From a checkpoint of a small spectrogram diffusion model.
Training: soap at rate 0.0017, batches of 64.
Rows from block 7, named by matrix and row number. Rows with one number belong to one channel. Each number is 50 + 10 x the weight over its row's rms, rounded and kept within 0 to 99. All counts start at 0. After the name is the row's rms in percent of the matrix's.
# convs0: first 3x3 conv (model.mid.2.convs.0.weight, 192x192x3x3), inputs 0-21, a 3x3 kernel for each
# convs1: second 3x3 conv (model.mid.2.convs.1.weight, 192x192x3x3, transposed), outputs 0-21, a 3x3 kernel for each
convs0.172 089:64 47 35 47 67 53 68 52 54 42 46 82 61 39 44 51 82 38 51 71 59 44 48 71 48 44 34 49 42 49 55 54 49 50 42 55 64 55 30 50 40 56 20 56 54 45 42 46 40 51 56 61 54 52 54 53 44 59 36 55 59 46 57 56 58 60 53 60 47 47 62 47 34 59 58 55 58 42 55 37 65 49 50 46 55 52 42 36 45 56 52 45 55 43 47 45 53 53 60 62 47 55 46 53 57 45 42 27 52 49 39 24 59 48 49 51 50 45 40 54 32 64 56 47 65 37 47 56 55 44 58 46 52 56 46 53 72 50 59 53 47 45 44 49 50 33 37 52 32 52 49 67 69 62 49 59 54 57 42 39 57 58 51 48 59 49 49 60 46 37 40 39 60 55 41 63 56 26 58 48 61 35 46 54 47 71 36 43 60 49 65 41 51 51 47 36 56 47
convs0.173 113:51 49 55 54 41 48 34 54 51 32 68 33 53 49 72 38 67 53 39 54 48 42 45 46 59 49 54 32 75 59 34 52 55 45 50 42 40 48 55 48 34 52 50 47 46 45 48 50 50 48 49 43 58 66 45 39 50 46 61 46 42 48 41 32 48 77 43 48 55 50 48 52 58 50 43 45 53 63 52 49 52 69 39 40 47 60 63 44 49 34 52 49 57 68 47 33 66 73 47 45 57 39 45 54 55 53 50 55 41 56 57 54 54 50 52 42 54 62 35 45 58 46 72 30 56 54 37 36 50 48 51 59 55 39 39 48 34 73 35 48 59 63 55 44 31 32 50 78 51 47 51 35 40 50 36 31 39 50 64 68 64 56 50 48 49 54 44 53 41 52 58 41 48 52 61 52 53 60 45 53 60 66 38 55 50 49 58 48 56 38 50 51 60 44 47 44 43 50
convs0.174 111:49 50 39 53 64 33 46 61 41 60 31 48 47 49 59 44 53 72 54 63 33 47 58 53 57 50 49 46 39 45 72 27 55 50 36 38 69 61 40 53 44 59 42 48 46 53 57 31 46 47 37 54 56 63 48 51 33 49 47 59 42 50 59 59 53 45 44 43 54 50 50 58 44 45 53 56 52 29 46 35 48 59 67 50 53 43 46 37 57 58 67 72 62 51 51 49 47 39 49 58 54 56 63 36 57 48 48 41 43 45 49 55 64 47 51 52 48 57 72 40 48 49 40 44 53 46 61 38 43 46 40 47 60 53 64 34 26 46 42 59 64 49 63 49 35 52 41 57 59 45 40 56 68 41 26 47 44 62 57 43 37 46 59 51 51 58 54 44 58 44 35 53 49 38 48 40 52 41 53 56 56 52 46 35 56 53 58 32 41 45 44 48 50 60 44 66 51 45
convs0.175 108:50 43 49 49 59 52 63 51 50 43 25 53 43 52 43 49 73 40 62 71 33 48 56 57 52 40 55 52 55 44 52 55 46 49 76 51 58 52 51 41 42 50 42 44 37 37 59 48 53 55 45 52 60 64 48 52 48 54 52 54 48 34 55 62 61 36 53 47 59 49 48 51 40 51 51 28 63 54 39 47 42 33 42 53 58 69 37 41 67 46 53 50 57 42 38 58 52 67 60 49 38 39 56 56 46 40 48 27 43 50 49 69 49 58 52 39 45 37 38 53 53 43 60 42 33 53 43 71 52 55 67 53 52 67 39 50 45 74 46 46 49 53 62 62 60 58 81 48 46 47 41 47 55 54 43 33 59 66 61 49 61 54 46 51 34 65 54 55 61 44 54 39 31 61 43 60 54 52 50 67 56 49 51 48 58 41 44 77 59 51 31 54 53 51 40 48 63 63
convs0.176 081:59 56 34 35 41 47 36 46 35 39 29 69 54 49 34 67 69 37 54 43 50 41 56 51 25 72 43 45 52 58 55 57 49 34 54 48 33 28 44 51 50 46 57 65 41 34 53 58 65 45 26 54 45 42 51 55 62 35 53 40 56 50 57 53 52 70 45 38 75 44 64 39 51 42 56 41 50 51 46 39 69 49 50 48 51 43 28 32 61 52 52 34 47 43 46 48 58 32 42 52 60 52 69 44 51 49 56 42 46 40 50 50 62 51 51 32 57 42 47 51 54 47 63 37 54 41 37 38 53 54 54 48 40 50 46 50 59 33 52 49 59 42 50 46 45 78 48 56 45 51 62 55 50 59 63 64 53 40 56 36 60 61 41 42 50 47 37 47 52 66 54 36 54 29 45 53 41 39 53 37 38 54 59 48 44 49 47 51 63 51 66 53 58 65 64 49 43 47
convs0.177 120:41 46 51 67 38 49 58 46 64 52 44 53 60 48 63 43 67 35 46 61 31 44 48 65 52 62 48 62 46 60 42 75 50 44 45 69 46 49 53 44 44 64 33 49 65 49 55 51 58 43 43 43 55 48 52 24 47 33 60 53 47 51 56 39 67 58 51 42 52 51 47 48 57 58 40 62 64 42 44 65 45 50 60 52 57 39 60 49 50 46 48 59 43 49 51 72 45 46 41 50 53 46 57 53 33 58 36 49 53 59 51 40 37 51 43 44 46 62 43 43 53 52 67 35 64 45 43 47 29 39 64 56 48 48 53 33 55 47 42 51 49 48 30 50 51 31 72 63 53 46 46 48 46 40 40 38 57 43 49 47 65 57 53 50 47 36 37 64 27 60 62 61 66 38 37 69 53 39 72 47 46 37 61 37 53 46 49 42 53 51 45 42 53 35 63 45 65 58
convs0.178 070:58 46 53 48 47 38 53 58 73 48 54 40 56 43 52 51 59 35 53 51 13 53 46 56 57 33 65 46 61 55 61 62 39 50 43 26 49 44 42 52 34 36 47 48 61 66 68 42 50 58 60 37 46 69 49 41 51 49 52 53 58 22 40 64 55 56 41 38 52 61 52 63 57 53 51 53 53 42 54 64 58 56 42 62 44 53 40 37 71 63 41 47 64 52 61 35 46 53 67 52 56 37 63 38 41 55 68 44 43 37 43 65 35 42 49 62 68 45 63 36 56 40 65 52 60 55 59 53 50 40 20 59 47 53 72 46 43 54 51 53 46 75 56 65 51 61 54 59 67 53 61 55 52 47 47 46 50 58 58 41 40 57 40 39 67 45 68 54 83 53 34 53 45 50 49 55 65 57 47 61 40 55 41 41 45 59 30 54 37 46 63 49 37 54 46 48 36 28
convs0.179 090:48 47 55 57 41 56 42 63 54 60 33 77 55 48 46 46 83 46 51 65 41 53 47 51 63 40 46 71 55 47 51 48 50 50 68 51 43 54 52 50 44 46 46 44 44 60 52 61 57 56 43 49 56 40 60 52 56 68 43 61 45 46 65 63 63 61 65 39 56 70 45 47 51 55 52 26 51 64 61 63 39 51 59 54 51 43 67 53 19 74 51 57 50 51 53 57 49 60 72 54 49 59 54 38 68 23 59 64 60 41 36 62 36 42 68 35 27 40 39 57 42 38 60 53 72 37 54 58 56 44 54 52 54 47 58 43 49 43 41 63 51 59 57 43 64 52 44 49 66 51 31 58 52 54 61 58 52 60 51 45 53 73 52 65 40 66 49 24 54 42 60 63 69 56 57 55 40 50 42 64 47 48 61 56 51 56 26 51 40 66 51 59 62 32 62 55 61 54
convs0.180 114:40 47 42 54 53 51 65 48 41 44 69 53 44 44 56 55 47 53 53 54 57 47 38 33 54 45 46 23 41 55 44 63 51 54 53 68 42 59 53 50 67 46 65 41 57 45 50 53 44 42 46 46 44 74 48 45 63 67 40 38 27 53 40 62 37 54 57 47 43 49 61 57 53 51 51 44 59 54 44 47 47 62 47 38 44 57 51 39 41 64 80 55 45 49 59 59 52 39 54 52 55 62 63 31 33 54 31 55 80 65 38 55 40 48 47 55 57 51 44 55 32 48 54 60 53 48 59 48 44 57 53 41 47 49 45 55 43 31 42 47 50 67 55 53 53 52 66 48 66 44 41 49 58 43 46 43 75 57 57 46 44 42 43 41 48 48 47 60 58 40 47 39 49 58 43 34 48 35 62 50 48 60 45 55 54 43 56 52 33 41 43 58 53 58 39 64 49 51
convs0.181 118:49 46 48 41 56 54 59 49 51 59 60 49 38 67 45 42 33 50 44 40 53 40 24 60 44 56 47 41 46 42 42 49 52 54 49 60 51 53 37 51 45 48 42 37 50 59 47 53 49 62 69 42 57 53 48 59 59 64 43 30 44 40 55 55 50 51 52 48 52 52 42 36 58 38 53 42 64 69 49 43 52 43 48 55 50 55 44 59 49 39 44 60 48 56 41 52 40 51 47 47 40 46 45 50 51 61 64 39 47 42 44 39 39 52 56 58 57 60 44 35 39 29 43 51 44 44 51 29 45 63 48 61 42 51 54 40 38 30 53 29 63 25 54 51 41 48 48 42 36 59 77 52 61 28 56 54 51 33 44 61 47 63 30 53 58 55 40 31 57 49 45 49 44 53 52 46 52 42 45 49 39 53 57 61 52 51 50 48 55 53 50 56 57 55 56 51 55 56
convs0.182 097:52 51 33 57 42 42 56 52 47 55 62 45 42 57 61 39 38 82 57 44 59 59 44 39 50 46 36 71 34 46 35 44 62 57 52 55 51 56 72 45 42 42 60 43 50 51 44 48 48 49 44 49 55 38 41 57 50 59 60 51 45 35 50 37 60 48 60 58 39 70 55 52 39 52 52 51 54 62 55 45 45 62 41 45 38 47 67 48 42 76 42 46 49 46 52 50 56 41 48 49 40 62 47 57 46 50 70 36 45 54 64 47 47 63 47 32 54 66 59 57 59 68 27 24 59 76 58 49 48 57 48 48 48 64 44 55 57 32 54 67 37 41 33 57 56 32 35 36 62 42 52 55 53 40 34 52 43 43 58 55 45 59 42 62 54 37 51 52 58 70 43 44 33 53 38 51 32 59 54 48 50 39 48 40 75 47 53 56 47 56 42 64 51 51 44 65 73 35
convs0.183 092:40 55 42 57 40 55 46 44 49 32 51 41 43 29 50 54 52 47 53 47 47 50 40 47 49 44 52 65 69 34 45 46 47 45 50 45 62 43 57 35 44 46 55 45 26 49 34 50 51 44 66 76 49 46 71 50 57 59 34 36 54 46 63 50 57 48 64 54 53 68 45 39 56 54 32 43 62 63 40 72 47 42 35 46 54 61 50 50 39 40 64 51 38 57 43 53 56 55 45 51 63 48 50 37 62 62 56 52 49 58 43 62 52 55 42 39 54 44 43 47 41 48 32 39 48 54 60 49 43 47 45 58 63 48 52 44 43 47 48 45 62 42 79 54 36 49 43 38 52 54 52 48 36 28 52 36 60 49 61 47 55 57 53 47 70 39 59 52 55 32 44 51 55 48 49 39 45 44 32 53 52 43 38 44 56 56 56 44 58 52 65 56 38 57 41 30 58 49
convs0.184 109:65 48 41 53 41 48 36 34 44 48 34 35 51 54 36 51 47 55 53 68 68 44 44 48 47 50 66 45 60 41 37 30 41 46 36 51 44 48 55 46 45 46 45 52 46 47 40 47 45 51 45 38 52 52 62 52 48 49 56 47 51 42 49 54 54 50 34 46 35 41 58 62 32 52 55 61 50 50 46 46 54 46 56 68 47 55 45 39 36 44 60 70 58 43 42 52 53 43 52 53 48 40 52 60 50 51 46 45 45 53 59 42 45 49 49 54 55 61 63 44 43 41 56 41 52 41 41 44 57 59 33 28 48 51 50 33 51 35 34 43 59 44 34 54 85 90 47 32 46 39 40 55 58 44 24 32 39 38 30 49 61 65 56 70 70 56 64 52 46 48 50 46 57 63 42 52 51 41 51 51 59 53 61 40 45 50 61 49 50 39 39 51 49 47 53 51 45 37
convs0.185 103:59 41 52 38 45 39 58 41 48 58 65 60 31 28 35 53 68 53 48 55 48 38 47 50 44 47 57 40 53 58 54 41 54 58 51 51 50 55 47 46 41 43 62 66 44 47 54 54 62 50 60 60 65 56 51 52 47 53 36 46 40 47 46 33 56 47 44 45 46 61 47 70 50 59 53 53 42 54 52 49 49 67 69 74 44 60 44 62 75 42 64 52 49 53 47 42 54 65 61 56 44 60 45 57 53 53 78 52 51 59 61 36 39 48 59 52 46 62 44 51 46 38 49 47 51 63 56 40 67 47 42 40 45 64 35 51 50 51 43 58 48 43 58 51 59 45 38 61 42 53 53 60 60 61 40 59 40 56 45 52 38 54 49 51 45 62 44 51 62 37 49 44 45 56 70 42 38 46 38 54 57 53 39 55 64 52 30 62 59 37 79 39 48 46 39 47 53 38
convs0.186 121:39 54 53 67 54 45 58 45 53 32 79 53 61 51 56 54 51 40 67 70 25 40 43 59 41 63 50 41 42 63 71 40 46 43 44 53 57 32 44 62 52 39 44 63 50 50 66 52 48 61 56 43 55 42 56 44 40 42 52 46 40 43 56 34 60 43 60 46 59 47 61 43 63 68 39 57 37 57 47 59 53 52 46 36 34 49 54 63 53 49 35 39 66 62 51 43 55 43 33 38 48 39 53 51 51 55 46 55 47 54 44 59 43 37 40 52 55 58 53 56 46 47 53 36 51 55 35 62 79 42 62 57 50 41 46 41 57 31 20 54 77 56 46 66 31 45 42 52 40 61 71 52 56 40 41 48 57 54 55 52 35 41 81 51 46 39 58 48 36 46 54 43 48 36 44 38 51 55 49 49 42 49 47 46 47 64 50 62 56 49 52 67 51 48 41 53 48 45
convs0.187 106:40 53 54 52 59 43 41 33 54 32 42 32 49 66 73 56 36 39 61 61 49 65 51 66 48 60 47 41 55 72 43 59 51 47 46 45 53 59 52 38 55 51 56 29 38 53 35 74 55 63 53 63 62 51 46 36 52 57 55 59 47 45 49 50 33 51 45 52 48 58 75 44 54 56 30 65 75 58 43 49 72 69 61 66 58 56 62 30 39 40 43 52 64 80 58 60 43 56 44 29 60 41 49 34 56 60 70 54 72 55 50 69 48 48 38 47 33 46 60 45 43 56 46 41 37 43 35 30 62 61 59 43 42 46 51 53 62 54 50 59 63 62 44 53 35 50 51 45 26 51 55 59 37 53 31 42 48 80 59 44 44 50 52 22 60 34 48 38 41 43 55 38 48 43 45 44 43 60 61 57 42 53 60 60 56 66 38 58 47 36 34 59 57 43 63 59 56 42
convs0.188 102:52 53 53 66 36 49 62 44 40 71 44 68 51 48 53 38 32 53 41 59 58 47 59 44 72 46 32 58 64 46 28 46 45 45 54 60 46 54 54 34 39 56 29 37 61 51 59 72 46 57 52 58 64 59 46 48 51 54 42 49 55 63 51 51 59 52 29 62 59 60 50 53 41 56 58 38 58 69 59 41 54 76 46 38 50 56 52 42 25 44 62 40 52 57 56 53 49 48 41 32 47 35 54 51 69 63 49 55 52 43 48 54 41 64 47 61 56 48 43 37 62 42 43 54 37 52 47 59 70 56 36 41 30 55 46 46 41 47 39 35 39 34 53 47 56 55 48 55 41 47 60 42 62 42 47 54 35 53 55 55 44 59 50 48 65 51 60 56 36 36 66 43 48 77 51 68 37 31 47 58 47 52 42 45 43 57 28 47 41 53 53 54 56 49 48 43 45 42
convs0.189 114:44 54 56 48 57 61 46 55 70 34 49 69 71 44 56 50 55 60 48 47 63 65 32 47 30 58 46 55 44 61 64 45 31 50 47 75 61 46 45 52 55 51 43 51 51 56 57 45 33 48 26 45 47 49 42 63 38 36 45 53 49 48 48 51 52 45 62 51 50 49 53 42 43 66 60 39 45 50 38 47 40 28 45 73 61 59 36 45 65 59 53 46 45 59 51 47 46 34 39 49 42 50 38 59 45 38 45 49 46 48 72 46 60 62 63 60 50 39 45 61 82 52 46 71 54 54 55 48 49 59 52 44 36 50 55 59 56 49 53 54 40 43 45 43 58 53 49 60 52 48 41 53 37 60 48 49 44 60 73 54 50 56 57 46 58 71 49 47 42 51 49 48 54 59 56 56 49 45 58 55 50 47 57 49 70 49 42 57 52 44 36 37 61 53 52 53 51 51
convs1.172 088:52 55 40 43 46 51 58 39 39 68 19 58 44 55 66 39 49 58 53 35 57 57 58 43 38 64 44 46 49 49 63 56 48 37 56 51 44 50 64 49 47 51 51 67 52 38 62 62 40 60 58 38 61 53 56 56 35 43 55 50 56 33 49 50 45 51 53 45 60 50 62 67 64 58 56 51 60 51 44 41 60 50 56 60 64 57 48 54 59 40 39 77 35 46 30 51 41 58 33 49 51 34 50 52 50 61 49 41 48 31 49 38 53 55 57 29 55 49 43 55 52 37 48 42 66 49 58 38 44 48 43 47 54 51 62 24 49 52 51 49 37 55 30 51 47 33 51 42 58 51 59 48 68 41 19 70 47 73 33 52 43 61 57 67 65 32 57 42 39 67 53 59 46 48 59 59 59 46 61 57 50 47 49 38 55 49 56 37 47 43 56 52 63 52 55 57 37 38
convs1.173 109:56 66 46 60 51 45 52 48 51 47 37 64 34 31 49 49 62 58 40 48 54 53 29 53 52 40 53 51 39 30 52 55 62 60 35 64 60 63 39 56 49 46 52 44 47 48 49 73 64 60 41 54 63 40 51 39 54 46 58 56 43 66 55 49 46 41 50 50 43 31 57 45 48 43 58 58 38 56 44 39 39 50 49 55 44 48 58 59 59 44 53 35 47 68 54 47 40 48 45 60 54 46 40 44 57 46 51 62 50 48 49 56 58 54 35 50 58 37 33 43 27 63 43 54 57 45 54 35 41 43 49 45 50 54 61 60 50 60 40 44 45 42 53 42 60 58 45 61 45 42 59 66 61 46 27 59 50 42 40 45 41 55 49 64 63 49 54 57 50 61 58 45 73 62 47 41 51 36 41 61 47 41 50 60 48 47 49 38 43 46 56 41 66 55 33 48 65 37
convs1.174 112:71 62 57 44 49 48 58 57 50 53 42 57 46 53 54 40 59 25 43 57 55 53 35 45 44 55 42 54 50 75 53 60 34 55 41 62 38 45 46 39 58 53 66 51 52 48 52 44 42 50 50 68 45 45 38 33 49 54 55 67 53 48 44 27 39 47 55 62 45 49 29 41 62 73 48 56 69 56 31 53 59 49 48 54 54 50 56 49 71 39 57 60 52 50 64 46 42 58 55 44 66 62 52 42 47 40 50 65 45 48 42 37 46 71 46 50 62 46 63 56 55 38 56 45 31 47 32 61 37 56 57 40 46 49 34 56 26 44 53 46 61 51 47 45 41 52 51 52 47 47 71 54 49 29 61 63 63 51 46 51 37 56 38 49 24 44 70 53 53 31 47 46 58 64 50 52 38 59 49 48 47 54 39 44 38 63 68 43 45 51 61 61 58 32 55 41 50 49
convs1.175 098:74 61 60 53 56 49 55 42 35 34 38 75 40 63 69 40 71 56 47 60 48 51 45 54 47 39 53 59 46 40 38 61 34 41 56 41 38 34 54 33 65 44 59 56 63 47 42 56 55 60 61 54 61 56 44 51 55 42 45 52 61 72 30 30 55 55 45 43 52 43 43 45 57 47 22 47 43 54 48 41 80 40 63 79 53 55 42 37 53 47 66 64 54 60 56 40 36 55 50 45 38 58 57 57 61 38 42 49 60 54 38 40 34 29 53 35 54 58 46 53 59 43 49 73 42 60 62 47 35 49 42 48 32 25 54 47 46 52 45 50 52 47 49 68 38 58 52 44 53 41 39 59 33 52 55 46 52 64 26 55 60 58 58 37 46 50 63 52 60 62 66 52 48 45 49 51 57 35 55 42 52 34 58 49 64 54 61 58 56 53 17 45 39 48 62 59 37 55
convs1.176 079:46 45 43 70 59 43 40 43 43 51 32 30 67 73 40 44 62 54 47 28 63 61 44 53 57 61 25 47 53 46 49 62 66 60 53 40 38 52 56 36 59 47 61 52 57 58 50 52 71 46 34 40 66 64 57 40 51 44 43 59 61 50 54 51 54 45 49 57 39 53 52 47 49 52 66 64 51 48 59 57 33 50 46 71 66 56 40 51 54 42 60 69 59 47 52 63 54 54 45 61 45 57 34 49 48 62 31 56 55 52 55 59 55 56 52 42 46 54 38 58 42 46 56 40 34 39 53 51 69 39 70 46 45 69 45 54 61 59 47 64 40 55 44 45 52 40 52 42 63 47 69 34 67 37 68 59 50 48 59 47 59 46 36 41 59 58 52 51 56 70 42 57 58 46 53 35 57 37 49 58 40 50 31 47 42 50 47 48 59 30 48 63 37 41 55 53 38 41
convs1.177 110:47 49 41 54 56 43 37 26 62 61 36 46 48 48 36 39 47 65 45 33 41 52 57 32 73 56 50 60 47 54 44 44 46 45 49 42 43 35 66 44 38 45 52 55 44 62 33 62 47 47 45 49 48 53 43 39 55 58 45 50 39 66 57 39 57 43 35 57 45 56 53 39 64 33 58 46 36 57 48 48 31 59 66 71 61 56 55 49 61 37 54 54 46 54 53 41 46 61 58 41 40 46 51 51 41 47 35 57 56 42 44 48 59 48 43 22 70 62 46 64 68 63 49 39 60 54 62 56 47 39 45 52 45 59 54 41 68 66 35 41 77 60 44 53 51 41 53 37 49 46 45 49 55 47 43 43 60 60 42 37 69 47 43 39 56 56 41 52 59 57 22 60 32 55 49 50 40 55 44 39 53 33 59 59 51 44 45 61 38 48 41 65 46 46 55 49 64 49
convs1.178 072:41 69 42 36 48 62 33 40 39 48 41 38 55 45 42 53 45 49 51 59 54 48 55 70 53 39 48 75 54 50 43 53 52 47 35 46 38 58 66 56 45 43 61 53 47 31 46 50 38 50 65 58 50 51 69 45 30 53 41 53 43 45 45 45 52 73 37 65 74 52 62 46 63 55 49 32 64 53 58 40 41 62 54 64 53 62 53 35 49 66 34 34 38 55 47 42 54 55 66 35 39 59 52 57 44 52 43 50 39 56 37 45 39 41 43 50 54 50 63 53 56 48 45 37 40 47 39 46 45 64 56 57 44 58 53 74 42 54 46 50 67 44 55 50 63 53 76 54 53 49 50 24 31 39 47 41 47 33 69 57 64 66 66 51 45 44 43 57 44 62 67 44 67 43 46 41 52 51 48 58 61 36 59 44 51 40 41 54 50 55 52 49 47 49 48 38 57 53
convs1.179 087:43 44 42 47 51 50 45 42 58 53 39 43 47 45 51 43 59 57 42 46 49 48 46 51 46 41 57 51 41 44 55 49 44 66 67 49 44 33 52 51 60 45 41 51 39 52 56 67 44 70 45 55 55 58 47 67 50 43 46 46 55 50 59 60 41 44 64 49 33 50 69 57 52 53 46 41 54 72 39 57 27 40 53 49 45 68 43 45 41 55 49 61 35 68 53 48 44 44 60 49 35 55 36 56 51 44 53 60 41 64 45 56 45 60 54 30 54 61 26 29 43 57 47 37 63 61 45 56 41 51 60 52 47 38 43 53 47 58 51 36 68 47 49 36 50 70 60 49 53 56 39 55 43 39 51 40 44 67 42 48 56 63 53 56 54 41 44 47 70 51 41 42 39 47 53 52 45 48 47 36 35 33 58 51 45 47 35 62 55 39 45 49 56 47 39 35 58 45
convs1.180 108:65 49 51 21 52 62 65 40 46 31 55 48 37 60 45 41 30 50 40 53 44 62 64 37 75 49 33 38 49 60 55 36 55 37 59 55 60 54 49 53 42 48 41 51 54 47 41 66 40 56 53 50 58 39 45 47 62 33 51 42 44 45 56 32 62 46 60 35 63 37 51 51 47 25 68 51 54 33 41 58 35 33 55 56 35 48 66 56 44 49 33 50 56 46 31 73 64 59 36 55 63 25 52 50 44 36 45 46 53 44 57 44 43 51 56 53 45 48 50 50 52 52 67 40 58 59 63 41 43 40 53 57 53 41 33 65 29 36 32 68 58 68 30 48 42 47 44 43 40 58 46 35 50 36 60 70 55 34 45 61 49 44 40 64 57 41 57 54 56 27 62 56 56 57 51 53 59 50 62 55 59 48 55 47 60 44 43 49 47 55 42 41 50 46 50 50 48 66
convs1.181 121:50 73 50 44 35 58 47 50 49 40 66 60 51 50 48 38 48 55 66 67 54 36 49 53 56 55 42 34 44 56 73 62 40 39 44 59 47 63 49 54 44 56 67 59 53 64 56 40 40 43 47 65 54 48 48 48 51 41 25 45 64 71 49 46 31 63 47 56 49 54 42 45 37 47 52 50 40 42 66 49 60 50 80 44 36 43 48 58 45 46 43 42 45 54 57 45 50 45 44 45 42 47 42 35 57 43 64 51 56 74 50 51 43 44 33 48 43 47 30 41 52 70 50 48 40 49 35 47 44 50 66 36 59 43 52 40 46 54 40 34 59 72 57 44 39 50 52 54 57 62 48 39 42 36 35 57 48 60 41 53 40 52 58 59 36 56 51 50 45 57 55 20 45 57 58 53 55 58 50 35 57 59 59 74 49 41 42 58 62 46 50 43 31 35 45 50 50 39
convs1.182 092:37 39 41 69 42 36 59 59 57 28 66 65 54 33 49 46 29 42 66 53 50 51 47 40 52 58 39 45 32 47 25 43 60 47 78 29 48 42 48 56 42 40 50 40 61 47 49 59 49 46 59 49 45 56 57 59 40 64 40 54 49 52 58 41 55 49 55 53 65 61 39 32 49 57 44 56 37 65 45 47 60 34 47 59 50 48 67 64 54 44 52 52 49 55 61 55 61 30 66 56 32 58 67 45 38 38 73 52 52 45 43 59 39 65 42 45 59 39 44 54 55 50 49 62 51 40 69 55 19 47 55 60 60 33 53 49 64 37 46 35 57 56 46 44 44 47 39 74 42 43 53 45 40 59 66 49 44 49 48 45 50 65 60 53 33 44 47 67 51 48 48 41 44 53 52 49 61 49 48 49 34 46 48 41 44 57 59 48 50 58 42 41 57 57 39 47 39 57
convs1.183 093:50 39 43 43 64 38 44 44 57 47 50 60 52 68 66 61 49 67 53 63 66 53 49 40 59 51 50 57 36 46 62 66 44 37 54 40 42 62 49 67 42 51 40 52 37 60 67 62 39 46 52 45 42 50 53 41 45 67 35 33 43 48 62 51 38 40 37 33 56 55 33 57 68 41 54 59 38 33 46 54 39 49 38 56 42 69 47 56 56 56 63 50 56 47 58 52 69 57 57 46 46 52 30 45 68 44 39 65 34 43 53 48 29 34 34 48 53 46 52 37 51 52 37 49 52 37 43 33 33 45 67 66 62 64 46 40 64 64 69 60 51 48 53 39 64 53 34 64 60 44 47 55 51 40 31 56 54 42 48 69 53 45 69 50 67 50 40 56 49 38 43 34 38 43 46 54 56 41 47 57 62 64 71 49 51 61 57 52 55 35 45 53 33 33 48 49 64 31
convs1.184 121:63 70 55 36 40 51 79 72 57 53 38 49 42 45 46 47 53 58 44 56 46 44 38 55 48 50 41 36 52 59 57 42 42 56 52 43 67 54 53 47 48 51 50 64 55 43 38 40 78 71 43 38 57 51 38 64 57 57 39 43 68 63 61 35 31 31 61 65 55 40 33 44 32 41 53 58 67 51 26 33 47 34 34 51 49 59 43 66 44 59 46 56 55 54 38 43 62 53 45 50 43 52 45 47 44 51 48 41 57 64 52 49 44 49 55 56 64 55 62 49 55 63 62 38 42 41 58 63 46 51 48 50 46 47 43 28 45 57 44 37 33 49 28 37 22 39 55 57 51 47 50 41 45 51 42 40 49 67 57 36 44 54 41 46 67 56 62 40 47 56 68 37 49 53 69 67 51 42 51 61 34 46 43 55 48 41 45 48 56 45 44 50 44 70 49 45 42 36
convs1.185 094:51 58 46 48 53 51 46 58 57 36 43 54 74 66 70 48 47 43 50 35 31 75 66 58 33 36 23 64 49 50 28 64 60 62 50 40 63 45 59 48 65 58 28 41 53 42 47 47 54 52 65 56 63 39 55 51 60 55 38 57 53 62 63 38 57 30 37 28 64 61 60 59 39 59 49 42 60 52 43 49 39 41 50 62 57 51 69 41 52 40 53 48 49 69 45 57 41 45 59 49 60 62 50 36 58 58 49 49 55 25 53 52 40 59 41 50 57 37 38 31 52 53 53 47 50 40 55 49 53 64 62 46 34 39 59 41 66 50 35 38 44 59 32 57 29 49 62 45 33 29 57 60 66 51 53 62 65 55 54 45 42 41 50 58 31 54 56 57 33 61 51 45 40 44 45 44 37 43 40 34 54 55 65 43 37 50 43 57 59 47 44 71 71 53 39 42 59 55
convs1.186 114:41 46 49 70 52 36 51 35 63 70 55 39 62 50 46 45 41 48 52 44 62 41 65 59 56 47 51 52 61 65 54 46 36 43 72 42 47 33 43 64 51 26 70 58 30 51 45 52 48 49 49 55 46 62 46 61 66 40 42 50 52 58 47 50 63 49 49 37 61 57 57 55 41 42 42 52 56 40 49 47 57 54 48 39 48 38 54 54 57 58 50 57 40 72 33 38 35 60 55 34 42 57 56 54 64 45 57 64 45 65 55 56 63 43 36 28 65 47 55 70 44 38 58 45 64 41 58 69 56 60 49 58 43 42 67 47 58 27 28 43 61 55 52 63 50 39 46 45 42 54 53 48 53 56 43 58 36 39 54 50 54 45 43 47 62 41 51 63 65 56 55 53 44 43 47 54 58 46 56 61 44 58 51 62 52 47 49 53 60 42 56 51 53 51 60 46 54 51
convs1.187 096:60 72 47 68 42 60 41 66 50 60 54 43 54 48 53 66 47 66 51 65 43 41 51 58 46 38 47 55 43 59 51 48 53 56 56 52 57 50 48 35 44 54 53 45 58 54 48 38 32 49 49 51 63 55 54 55 33 35 57 41 61 54 61 57 40 35 61 61 48 67 60 59 63 46 62 46 40 41 50 43 33 58 64 56 25 42 24 50 34 58 54 62 58 34 54 36 44 47 44 57 38 74 49 35 34 44 47 55 35 56 57 56 56 51 50 48 41 54 48 49 47 62 54 57 50 61 43 55 54 41 58 45 53 61 63 58 53 59 54 62 42 54 54 46 38 41 41 53 69 41 47 61 58 52 47 31 48 62 60 46 37 57 53 44 43 71 43 59 39 59 61 50 45 57 66 57 39 52 46 58 41 44 25 44 29 53 57 51 50 49 26 45 36 55 49 52 57 54
convs1.188 098:46 57 57 54 55 30 59 54 56 35 46 71 46 58 53 50 57 44 58 47 52 59 47 37 45 50 56 49 45 54 47 45 67 56 38 51 42 31 59 31 59 47 53 59 57 29 37 55 38 41 57 54 58 48 45 48 55 48 45 49 37 48 56 64 31 46 32 39 76 60 60 26 50 49 51 33 51 59 52 48 61 47 49 54 61 48 40 58 51 36 43 47 59 79 47 42 48 56 29 49 68 38 45 41 44 42 45 56 53 46 46 43 54 51 55 61 63 69 50 39 56 55 48 37 61 51 62 42 52 57 44 46 50 54 45 58 48 37 60 48 55 48 51 57 49 60 44 67 52 47 57 50 38 44 38 49 36 47 54 39 40 39 46 45 61 42 53 45 41 51 45 46 46 58 56 47 42 28 53 39 44 50 57 36 47 52 48 58 31 40 52 48 47 65 49 39 43 55
convs1.189 118:31 55 47 56 59 35 44 52 53 65 47 41 72 42 48 33 41 66 42 50 67 54 43 57 44 43 45 45 57 50 55 53 46 54 43 46 39 50 63 49 54 34 48 43 53 38 59 59 66 47 52 43 47 59 56 35 45 53 54 52 60 53 55 51 55 40 31 61 59 59 54 29 54 52 48 46 49 34 51 41 56 56 44 47 76 57 33 30 51 81 45 60 58 67 58 46 47 65 52 37 49 55 25 55 74 49 44 52 52 48 52 33 49 37 31 51 74 58 50 37 70 56 39 32 44 57 53 59 43 56 56 40 50 63 60 53 48 52 57 50 35 42 52 50 62 56 45 62 47 58 40 53 36 52 50 42 44 47 52 40 64 52 51 49 64 69 60 24 61 62 59 52 40 48 34 59 38 48 46 56 48 36 50 54 43 42 38 58 58 47 58 53 33 42 60 68 61 40